config.yaml
model: "image embedding model"
train_examples: 97500
crop_scale_min: 1
embedding_dim: 128
norm: "layernorm"
hidden_act: "gelu"
mlp_ratio: 3
residual_init: "zero_last"
Rows from block 3, named by matrix and row number. Rows with one number belong to one neuron. Each number is 500 + 40 x the weight over its row's rms, rounded and kept within 0 to 999. All counts start at 0. Numbers have three digits each. After the name is the row's rms in percent of the matrix's.
# fc1: MLP up (model.blocks.3.mlp.fc1.weight, 576x192), inputs 96-191
# fc2: MLP down (model.blocks.3.mlp.fc2.weight, 192x576, transposed), outputs 96-191
fc1.469 198:486500475530495530532479471437454483489540490458548518490576521465511462513539529472449580542470466486511451437526455486448489510484516437586478515463458485561540521434551467457526549460447465438530468442490424492503545463446454519493519552500477435418478418483432445505482504546545627517
fc2.469 209:503480564454512476509520394533536555476470530490473505521423447542442517505518506464565425453525568519466494549447559542589542537451490593477491487509525519442464455506453491537450479518522567543503470516545586427485459517565539554500472448490502501554524474473513553531483515525463448449
fc1.470 054:528634475533507503401498497468489520566524542564448545450464553486466484460512542502517508512522474523601507550526530495562526529552500541545500507480525553509517477451496524425530504515484505436530482497493567572456446458550525443470541504501493510436483473520595497470483479475504569456
fc2.470 054:405458510428470525524522509449456477516443578541502579532472497555489577430546464494554502499646498471488507476529544557523569507536559556462546434562513592512499416543438493452432492463475491440496480484455511418489533437437511492552553548491481541497514509527467503483536577522435475454
fc1.471 089:570518482431544410431535573518462481578468453558477616476488550538460577489520511553540504465452477540563528538476541518488488466477477528528532491560592608435532476469518508495528475542486515536544491493401522516481486458479501504466502462526493589390477577464525508533491500513518533468
fc2.471 092:437552491412516515473527486502510486481443626533494543529467509537514551456509453550549463537500515504538489469495526508517574550556399495517500443548480530491493453467440537514439521542508503512504472512474534472496479466472580568462525495467553476517460518493567470515497501497511475516
fc1.472 041:508488453422513461469537566495495494549488532561486522485503529530453579449556521572465512473500519543433489543533521549494476537497519387476527544486486459468489522413494536475479502491502532517509537547430478478563479439506513547528511533497498538506444534472454465490561485445487493442
fc2.472 049:530565518519482543462512469535507474486535615500511402510497496446462456509449508511529544486528474499509488601445568435512457542493422522480524544524523514437500575464550498497462503479490481511479507519539566479485454481520456501442470477589580539475526550469523520498475456478528498504
fc1.473 073:534588450503524442562522504476531530578480420541447566487495466520483468465536541486549501545533504533512465534493534488506515596489533569542549572445563518465459490448517513445495519498462524468519471514458525503546442424497500492538493494472537475489445454480408508500549474489521544451
fc2.473 076:555547547455447482504501515504531477487484554514512409456476562488555568517474500628446582451349502535444514506460470500476493410521484459462434524501543493553505522526576468479531513491457497512532495476487462522455527567516433547475460509578472527505526446487478497545495493551579519508
fc1.474 061:500476525534491529562450442474466539437467502415479435492593446456489469542478519522458518531533538480541487540486599578483432513445488449501502504499444401516470503566502507481485546498488472473518494505528403509536477543523497541526465521497481471529512405476499493498551524465491501515
fc2.474 057:551521477517472472498493531497498547493568556425497415520526520459565534448448507442431560531501539504440493487506515447505490495520551488475513575433480408571485497538654508520532491529516517470489493495486477540470497561507413501581511505546488453587542461493491468495561482488551559526
fc1.475 201:475470516570451586519447440483512545484559455524569536423555492418508414516496477409472501518545508470513521488532415555513505528495563503538470552431453500538502533518497489536503477480519486447461544505562478510464556430455492439555488527452479442532512470523426471487542427463489543516
fc2.475 209:529530486434554444472533474468449535484438552513447516590492473541459522517536522564541500538525582479510472508468602531530515558492404531496527478511534508422482438479485514487449522540466504542552475527508554490532417482508511565510499508482480504525475495462487497512483581508489477479
fc1.476 038:463490474524456479455511560435475628531528473554453532524507494483496445493555459522529508505540523474515473454511556478496431476436504502522535590481540540506500509500496529442531473498459491494537497469505479517513512441478484525485490539477538436547522529495490504515520527479526432415
fc2.476 036:503416500538398559526491520497497536492512546561525590409532475504523519499531436410502494460500555478599514434504453549544490533583539510485479543463521571569487497504507504456486588566521489507457556494518408473463637474430602460520461519505498498485398446466493505488520416503450503457
fc1.478 064:427498454604447538521526571478550501516507531564531553472571488464478438524536436490480501509583475473602476466506506518437468515517530469487499525534514496578496561440516511438485511434433476460445480488515472515509506425485484491517500520510522517525459497577442533480509482499513475497
fc2.478 067:430460484527440496471494512474520494453481460497558542489551475493438469558477529454473482513526487467579529451542524525531498510601485543521495454434505512527506511500445512459538521583525451482498543554567495532497539452511546498524467523488449444517444472513477499434554461464437514503
fc1.479 185:518556508496508489431507526449494469518494503496531421471511550498460496525579608544530535547465516533455476526458494463489542569559494479531521502463486507450467552455523520444507568536454511486547467507496476486510441505518474554543503561468515475512412429436470468517493520503531531473
fc2.479 147:542583528478529516554489524498450480481475546476401425564494463556551537524511514558476433533407573468449491509484509507445446490461490461487510502483525470549502407499373499454571488488531488441506498476561459485561531575501533495548529527511492478512559516478508456494444579482415542546
fc1.480 034:481448541513424457570457447475517484526366430481531430507571582470496470511491564518417483493517429565492497518456480505535489538486451530491485518467493459460482492505477487551508525509521505425540522522584529434556463504523524501543517522483451473512449485487395473537500522501481559444
fc2.480 032:518489468455454469541535555470500525485520527465519469474511542504538515434489532449427541512544443496450499464530593536545544507441575492447587458436453448523509491519460485532430542571480484533550502533520465476573538548566483490500501516497494586509513525520474442490478515476481408573
fc1.481 060:471501495608473514593455492520482461534554518534484522470510542494528512451468509451513506501517530492492489526527561469437438541468497497572521588549548463519529527458496483481555443499494511505411497498490456535464487447510486501481481503475572454487494479595550481490475479484524557514
fc2.481 052:412532500523516530581475473485486491474440510546503555508460552509504532475547545550512509482441432517493484400470529473457521519511450496464522455494511518493528427480475503554492515503514477532467478544493498480488440472525483580467512509486509438523436476606511486535465567506464531453
fc1.482 141:496528496443536482546491466479524470438416494504542495477470462544498523527540558495499540507441479417487486481460509543474510522538466516432466465513527482516466411515565517517565544531453515521477495526525493465491437539502451558521483531473426519489426460447520558549391507533569468452
fc2.482 133:520510499528534503485538480508496473509515480519459485540493482517505492491546499501532430423522537487472521540538501490515481554445506474563492536531469512450519512420365498467482511484529485481528500463470484458494543511522572541521502481541512501473487491490490475448455573506323535537
fc1.483 055:445564511444492515497510509493525504460476544497578608455508477472496436495441489469460499509438377497593541516552531538544527482509486533526529539481515508527469476522520521503443486479485495493454530500596566507539494483452469467504472519501522461462477587578566489498552461431499655519
fc2.483 064:513565534511498531521514520525517460533556523538538440470466549534526511483522535492488533431424427499449491516466434375471538455506574389475481486466520507567502517443623480506469514451501512467487488507492472535575534528506486440475473468477550513495488473540479447506429544529629495471
fc1.484 055:510477489484494490598588495516476515480454551461497499559536485472571495514434461499416504504503502507533501499532529506497483456484529409477524465511481445546491426493501524473495559552513474469469527521496430550582602500449471476430482515554417528474506541511457469474546564498518591546
fc2.484 052:521545491463542487419524543516511494468527522505478474478443507480561487497502497570524477478478480508582482588476507541467553487410517490434578493528493502468485606466517534573448492555511513578434477561440489520492536506531522564543476462470554519529552533531567508504519462498536529489
fc1.485 072:513504510436513463383449568501477518513564391529493538502503527486426502504517453588574502443515517545501547434481418481528554476492498430439493469476449595426499554529512487559475489506543506541535510509422455550410565438488486521486538476525504446543533484535510504547529490502503490467
fc2.485 083:478491502492591490336525489519489488535525400524450529472431508511421478495551500518558540446547549494512543501487494518542494501443485477442572521534479539392498588529575513544495513520472535555513501543431491578436504429547497515510509466463497508511447482506500531552535521495566479423
fc1.486 078:495519498533504475532521527458533515548487448534500562460480507480450443512485564468545492524538473526565451539475530466532463567503521622551539591423573513477472523450523539489502468537467504497499491532547575497479468430511481533550485528499547468500423487525453472499541434475515568488
fc2.486 078:551512519453433534513472511482550554458507528490498430471482490475548552481459470578433601500402477480489494537466510541487472468501546430486460547408538511536503490510614486532496500534438515509481481513483473544487576565503424510481468520488468503559570513478488474562492441528634521606
fc1.487 137:504466515536541591490476445511479476463448437457430482448416482566467495526477504462565504446529540474497511502464502531481442544451436521517486527537500496438472489527506482515600501470489517517490493514520470489366512478513482499432499454497455481470469477476488584523461458534512499474
fc2.487 127:491479463590481503449486577524565509501548452536469493495542453497565474490518455474428500492500504473457513449528434449512476451559595449455534465490465475556512533500503483478526547489516495500546506473417468571498508548500510442500517491498500490548513483478486558510462501514531454576
fc1.488 053:470507444515512435507472569523504452483473473575483422576501411522572523512567511536499515459502554438485511489510460482511552476521538432381532500475443450516530474394502455439422535496516461499549495501469434516571500520513516545551539503537479549551495452480463497469533560521479446466
fc2.488 050:491486497497526498425483537489545529559542534527425458479510469549489457486526526530551455559497540475465485525502509466536455555528541475499526612418550449503499508536434551467467477554556501475451499552486453543497495540459518472504488507452547528550533487476477492528476413477425475573
fc1.489 053:487477568566437535519503393477512463447479584445570443473512493492572476509443511382401512490487461508467508540478479521492532557465445531553506540500491424529463530476508479514521531465492506446523562489585570477460496475514439480470475536498453452543516521456438477452520478490472588544
fc2.489 050:560461506515495441497470542502567502581522462528469499467570517522521574463547542376490494544469497477502475499512508471545490513454611441538561570463517497464458458504550489481494533592509522454486495479479416521503558535502485463479485507482508553479482501487441466432528481470535491487
fc1.490 041:527497536545468540488477436513467472514630570436487548490483522505557516550535512442498498533468486528523496521493418451469442498504571471521482489516526532568511534480508488494579452470447528450440474510539521570489631486456496519493468546509515500494539561570569416515481457540555549533
fc2.490 040:464526507505544474430451555503509455489495476549493445497442493492541486530500485499494512528466475459542463551528520496516495496603459478539538611462554413492570512477443514490508494543528483504491510493481518500495442459500544442549516490453506444504475565430585470481516523544488533447
fc1.491 052:549498480534488485478567551475435439513515469555519571497515467454514462554558515456543524447439479415578503475503478412428458498458530528521479512534545577537478516467502524435562504481465481537555526481547501484455569442465483468502486518558495497469495497516551495520491589533511535488
fc2.491 052:543506466593492544465506534476501546535547510466393485457478507505531495503543513461470561456520566518512538579515503509468466500371549469498586527485592513491528550419527530513435519456484501506495484525479511541467536563536493489524469499505496493540504448478459491486476475527504575612
fc1.492 063:521412446536482466570545478491470532534486473477557585529574518490515490505454495457474516468494483558557466478521508492476444489574491565534559478515489558442472514409518571443544543533486490548580559486493509543550544476527460537467491499533482531430418472507459498493522485468498451427
fc2.492 068:480468484441490519555492396509465510430490516419522495561548518439473459449429437394457486512564455486498538528496510508580541540509456560493441477497433442519517480529567496522536550514512509473546525487487562479527497441451530531455526474537456444508566485488529454541506464494544545426
fc1.493 042:562441534511504524448549491488452444545492514495516580520493531551503523555482481488521508571563575407463511579507534536444410507487479468541489524556570484523563483468498504518622501481486460490426529489562487471468458458486475462544500512528461532470507488505490483505511562543534518525
fc2.493 040:483537492519512506444505535524520458521556512547446521559456470492499527459548525421573510455439543472539527538497481420463506539561459446480491588530511530431532473446363511472470566477493515499560502527435462534389505465525504504486558496510530460511474486545520474509520536533423530486
fc1.494 131:489498461494510477504459564436528509542457478501474590429495492543459511479506491510492606541467494442556471510514562519486459475482520503507524582444567497494519455486595493454503520529407475503471499487440442488447440473456408505472520555472479475472421457471425519548490465525608491514
fc2.494 132:491458547508505514467480422479507528510489513471513458444431521492441451517509581400482473511517531482452490561464475506617513521499584557491518488442457461471485508560465498556503574568498528515518489522513550498450504555530510483492442514460461513515484427409436515480492473494515494458
fc1.496 049:539549591494464545435494563497513555564531483484462452469417493446449524549518552508580502524504567533486523576472543450512511524501502495530489578474602505511540554598521483557524445466489503514447491528508533466397454436520498499528463494493513429495540499549534482516558491495489640498
fc2.496 059:443496518480427605539477511478500521431463645466455461505504464478557474481433432508456524539501517470540509478498414592483523525507463545470490505477472500544495490467546501503467506499501496483532483491504484476553608519425498533518536502505525456560557497524453516524441445529517562607
fc1.497 031:464433495538466511455517489502498515446527558461563480550495498517431528505469477438538562535542556433401530525560447476543507558531450477447490556502428452450490521462512471414449594391501530563541518452487462434481525442505492503457481527479516543538444488493530544515504471468467444485
fc2.497 032:481551559535480529567521409553546402506449513470480434516498542497543504521457445522510479494527536568522450622461534427425473488442423536475448499560536512545502574472558503398530517560470514529443518521529513533505474548539580511508523494508554500460541502544473475498462477461544540511
fc1.498 028:507489505601475551504479522535456580450492447642511531520500468517522545423484520514531510529517548487479427419438541496440491506493439554439491564545571460450494481477505464495493474488522451525437481555471500407524469484491487537509518491478486552452449522494483506469451458594491432436
fc2.498 024:509492491504500540457504533509512526575476407462478342484497530491553536509502473529507501497507520466559461505519514537438489539415483537485489519545500461452493494456507477512545541499464522490531474407489464489451462504525568458510514495548500537550494496500512464547460499511545489536
fc1.499 054:528551499518475529428499537506511549560576410547491603460505507527443468526590501456601518486553499483538447513477459504492501483488488415466470530498484598443488523421515488488467522488477488494563486525522482451476451445536483462539512516416536503490455546515509498514506440479523446398
fc2.499 049:471429545536543511483534448481467496524573446522527560477566518461469467509522533423487456543541514522482490493493400426550537529482532441578485535461475499469538498502372472501492498486504495466564497461511531476492497425504540464539490507493523482479463472529496422501523518501358557454
fc1.500 041:458547517472508480447510483545546523527551472523548437478400536550430507465561523551518471456448477433533541449452464436473503466534470533479504483516498571447536480520513531527454527489541482499528531489480573527478461561534543454500517476538539515512496488457517503457493565499497474477
fc2.500 045:437543487530461560489498537494530546483506477516469452535417503481437431459525520533559527487602499434570476492472505503532487533454481447428494582483474527515511532474493492537436510442558500479512472550464465612489491513517465523512479486513517482577464462587498545560527486522497456459
fc1.501 049:508572517456496467542514575520535499621446481597500514442422498512440564480513533576533490503434463589505547534501462476504477480545540540489513518490560626478509496454493525487495450498523483457480546502466573376535477517564499479535496527542505499511454472487460501510469449451490546505
fc2.501 047:545447448506432502474496495466501525501529446420523434543534455420533460499489541386434516523561431365475496475558498550496496551427569471548495501442396455462521520486536519535538553571498517502532523496463442504472545488484512483476483504485428503533501480501498470574493609507511499534
fc1.503 062:488442535515600447494438487536546528491453446497445436477482531540503490445469544533495511443511512496494567474450540422528467522440461524484524579439551441442495500570504506571500505521526568560482493524450479587409513552501478534439492442486522531458474467470452528539469474494485554546
fc2.503 065:407460557547480526552497490542480481436528506542521506518475495479534452469476463482451500426532435454551558440494534450512466409550491498523495480526513480587514443546488499529489406508539538541412491475515522585530529547534514493426459461515544490507558574623597517482498483508454507474